From a checkpoint of a small contrastive image-text model.
Model: 11M parameters, 64-pixel images, encoder norm rmsnorm, encoder activation geglu, encoder moe top_k, encoder num experts 8, encoder patch size [8, 8], encoder layers 8, encoder width 256, text encoder width 192, text encoder layers 12, text encoder norm layernorm, text encoder activation silu.
Training: muon at rate 0.03, 5800 steps, batches of 128.
Data: trained on procedural textures in two colours, tilted and lit, 195000 training examples, 3.8 epochs.
Rows from block 2 of the image encoder of a small contrastive image-text model, named by matrix and row number. Rows with one number within an expert belong to one neuron, the router's apart. Each number is 50 + 15 x the weight over its row's rms, rounded and kept within 0 to 99. All counts start at 0.
Before each expert's rows are labels from the 100 images, of 14976, where the router gives the expert most weight on average: "colour at peak" is the nearest of a few named colours to the mean colour under the peak. Only what is clearly more common there than usual is listed. The data: procedural textures in two colours, tilted and lit. In brackets: how many of the 100.
# router: router (encoder.blocks.2.mlp.router.weight, 8x256, trained with AdamW), inputs 172-255
# gate: expert gate (encoder.blocks.2.mlp.gate, 8x64x256), inputs 172-255
# up: expert up (encoder.blocks.2.mlp.up, 8x64x256), inputs 172-255
# down: expert down (encoder.blocks.2.mlp.down, 8x256x64, transposed), outputs 172-255

# expert 5
colour at peak: grey (65)
router.5:49 45 43 69 56 62 44 67 60 33 43 60 35 59 55 40 62 39 45 38 27 31 36 69 62 88 53 45 48 45 21 54 45 64 35 67 74 38 59 53 43 34 42 60 63 63 43 37 49 74 66 64 35 67 58 51 63 53 69 49 46 45 50 61 45 62 46 49 65 43 64 36 62 61 65 52 44 36 33 51 24 36 60 33
gate.8:35 46 64 41 00 52 50 23 64 64 42 58 29 65 18 35 58 46 64 44 49 50 48 50 68 14 66 59 44 52 64 36 51 43 64 48 66 74 49 53 53 68 50 46 38 36 52 55 69 27 18 52 38 63 54 47 43 57 40 25 54 37 32 43 47 35 26 69 62 58 46 52 37 47 41 59 42 71 64 32 58 52 34 66
up.8:66 28 49 29 18 52 21 54 32 70 64 59 24 54 48 74 66 69 39 55 57 32 63 75 29 45 41 59 35 44 60 55 30 74 50 70 53 61 50 40 79 52 38 54 49 60 65 53 50 89 58 64 56 54 53 62 61 59 29 36 54 56 39 66 27 60 49 69 48 41 14 56 58 60 51 58 45 50 56 79 79 21 48 48
down.8:56 42 65 47 45 47 45 35 35 31 54 44 38 45 38 46 18 43 58 51 52 60 51 56 55 55 80 60 13 35 75 30 67 40 47 64 52 68 51 47 59 45 52 49 48 33 78 38 00 55 69 48 41 67 71 56 51 72 51 51 49 43 18 30 52 36 43 72 39 50 35 43 34 57 77 61 62 59 51 78 69 34 64 52

# expert 4
colour at peak: blue (43)
router.4:50 27 36 47 79 55 33 60 85 32 21 52 43 59 61 52 65 65 37 44 42 38 69 39 55 70 66 38 51 54 41 53 59 71 24 54 60 48 58 59 40 28 36 70 51 49 52 67 79 48 77 31 47 61 51 38 49 57 64 56 69 48 69 62 55 60 40 27 53 32 56 40 47 74 86 48 21 20 48 75 41 39 60 25
gate.8:31 68 49 26 25 72 49 53 50 34 47 72 53 45 40 30 41 47 56 64 59 47 36 49 69 45 29 85 60 61 44 46 58 42 67 18 45 62 50 50 47 56 46 37 39 54 61 53 39 14 54 70 53 49 67 48 45 37 31 26 44 49 69 66 46 60 39 57 53 36 40 42 45 52 74 35 49 81 31 68 45 76 29 68
up.8:27 39 28 56 24 57 50 35 56 63 76 52 40 63 49 47 40 24 70 61 67 58 56 58 50 58 43 63 68 48 30 73 72 54 80 27 48 81 61 54 54 41 60 69 30 62 58 31 48 65 55 43 35 64 49 41 39 42 50 46 58 60 47 81 57 32 62 47 43 56 42 46 43 66 83 63 56 47 54 88 63 48 30 46
down.8:41 35 44 45 39 43 60 45 59 47 62 50 45 64 38 31 28 65 56 63 54 51 14 55 61 60 38 57 81 46 39 77 64 51 34 59 65 55 36 63 42 33 41 72 38 46 53 99 63 45 45 47 53 59 34 66 44 50 60 58 56 50 31 49 37 42 52 65 74 53 68 38 70 43 52 52 51 60 57 24 67 03 64 47

# expert 0
colour at peak: brown (71)
router.0:28 36 55 42 57 55 26 57 84 55 36 52 45 71 42 65 67 34 34 39 38 36 61 65 37 68 50 19 41 68 16 60 58 72 49 74 65 70 47 55 40 35 32 60 50 53 42 54 55 56 72 42 51 61 47 34 70 53 56 54 63 34 63 68 56 47 36 34 65 30 84 37 54 55 50 33 80 24 27 78 34 29 78 29
gate.8:35 55 42 43 60 50 44 56 27 27 53 72 47 53 64 59 55 69 67 55 51 60 67 54 38 67 48 62 30 26 60 40 51 33 59 23 34 38 54 45 78 51 77 52 28 52 39 48 50 54 52 42 63 44 54 42 56 60 42 46 43 69 32 49 37 58 57 77 43 70 35 63 54 31 17 39 62 49 64 46 49 68 81 51
up.8:48 38 80 42 37 57 42 72 47 52 70 56 70 31 47 56 61 36 59 37 50 63 44 72 62 34 61 72 76 59 39 49 43 46 37 33 79 59 45 53 72 70 43 34 52 46 53 14 60 44 46 37 34 57 53 46 42 43 41 63 36 62 66 34 70 49 35 56 92 56 82 61 69 58 38 54 54 64 33 61 58 72 64 57
down.8:58 50 28 47 61 51 47 43 42 60 67 67 41 62 37 50 34 40 41 02 45 74 72 45 28 56 37 60 42 45 43 28 55 47 44 66 57 59 50 48 75 34 67 33 52 38 17 57 07 49 58 37 42 41 45 77 42 58 41 53 53 41 51 39 67 42 59 40 34 67 55 80 34 69 85 74 37 35 79 49 65 51 29 51

# expert 3
colour at peak: yellow (31)
router.3:50 46 50 80 64 49 35 51 78 12 30 49 30 46 76 51 60 31 47 25 31 54 59 36 48 64 53 51 42 73 36 42 31 65 26 58 54 68 51 63 41 52 32 49 57 49 68 46 54 71 68 52 57 65 41 41 57 67 39 70 65 53 57 75 66 63 54 34 73 44 79 56 62 64 57 37 53 45 45 67 44 34 67 50
gate.8:57 55 60 22 29 35 43 37 23 45 68 21 52 83 54 38 69 73 41 62 37 43 40 67 36 30 32 60 43 57 42 48 69 54 50 33 15 56 30 42 59 70 55 60 29 40 59 37 42 43 37 57 58 27 26 74 47 54 60 41 60 45 17 41 40 79 62 69 57 53 38 34 50 23 29 52 43 73 51 26 57 77 29 35
up.8:29 47 54 64 42 53 46 81 51 27 66 35 61 37 38 60 60 54 54 73 62 54 59 62 37 40 47 55 28 55 55 43 50 52 40 71 56 57 50 29 52 55 48 66 40 60 53 47 43 74 17 55 68 38 44 30 62 45 37 31 48 30 74 40 53 46 45 45 63 40 35 40 69 69 33 60 41 73 44 66 48 36 43 49
down.8:61 41 45 53 36 70 56 41 54 71 70 38 53 38 42 48 29 62 45 73 49 42 29 68 55 49 51 60 53 42 54 62 57 49 42 40 62 31 44 44 48 70 66 61 51 46 57 61 00 39 42 36 31 36 45 44 49 54 80 58 44 50 57 54 65 54 75 39 47 53 59 24 73 37 30 56 56 75 42 39 59 68 00 61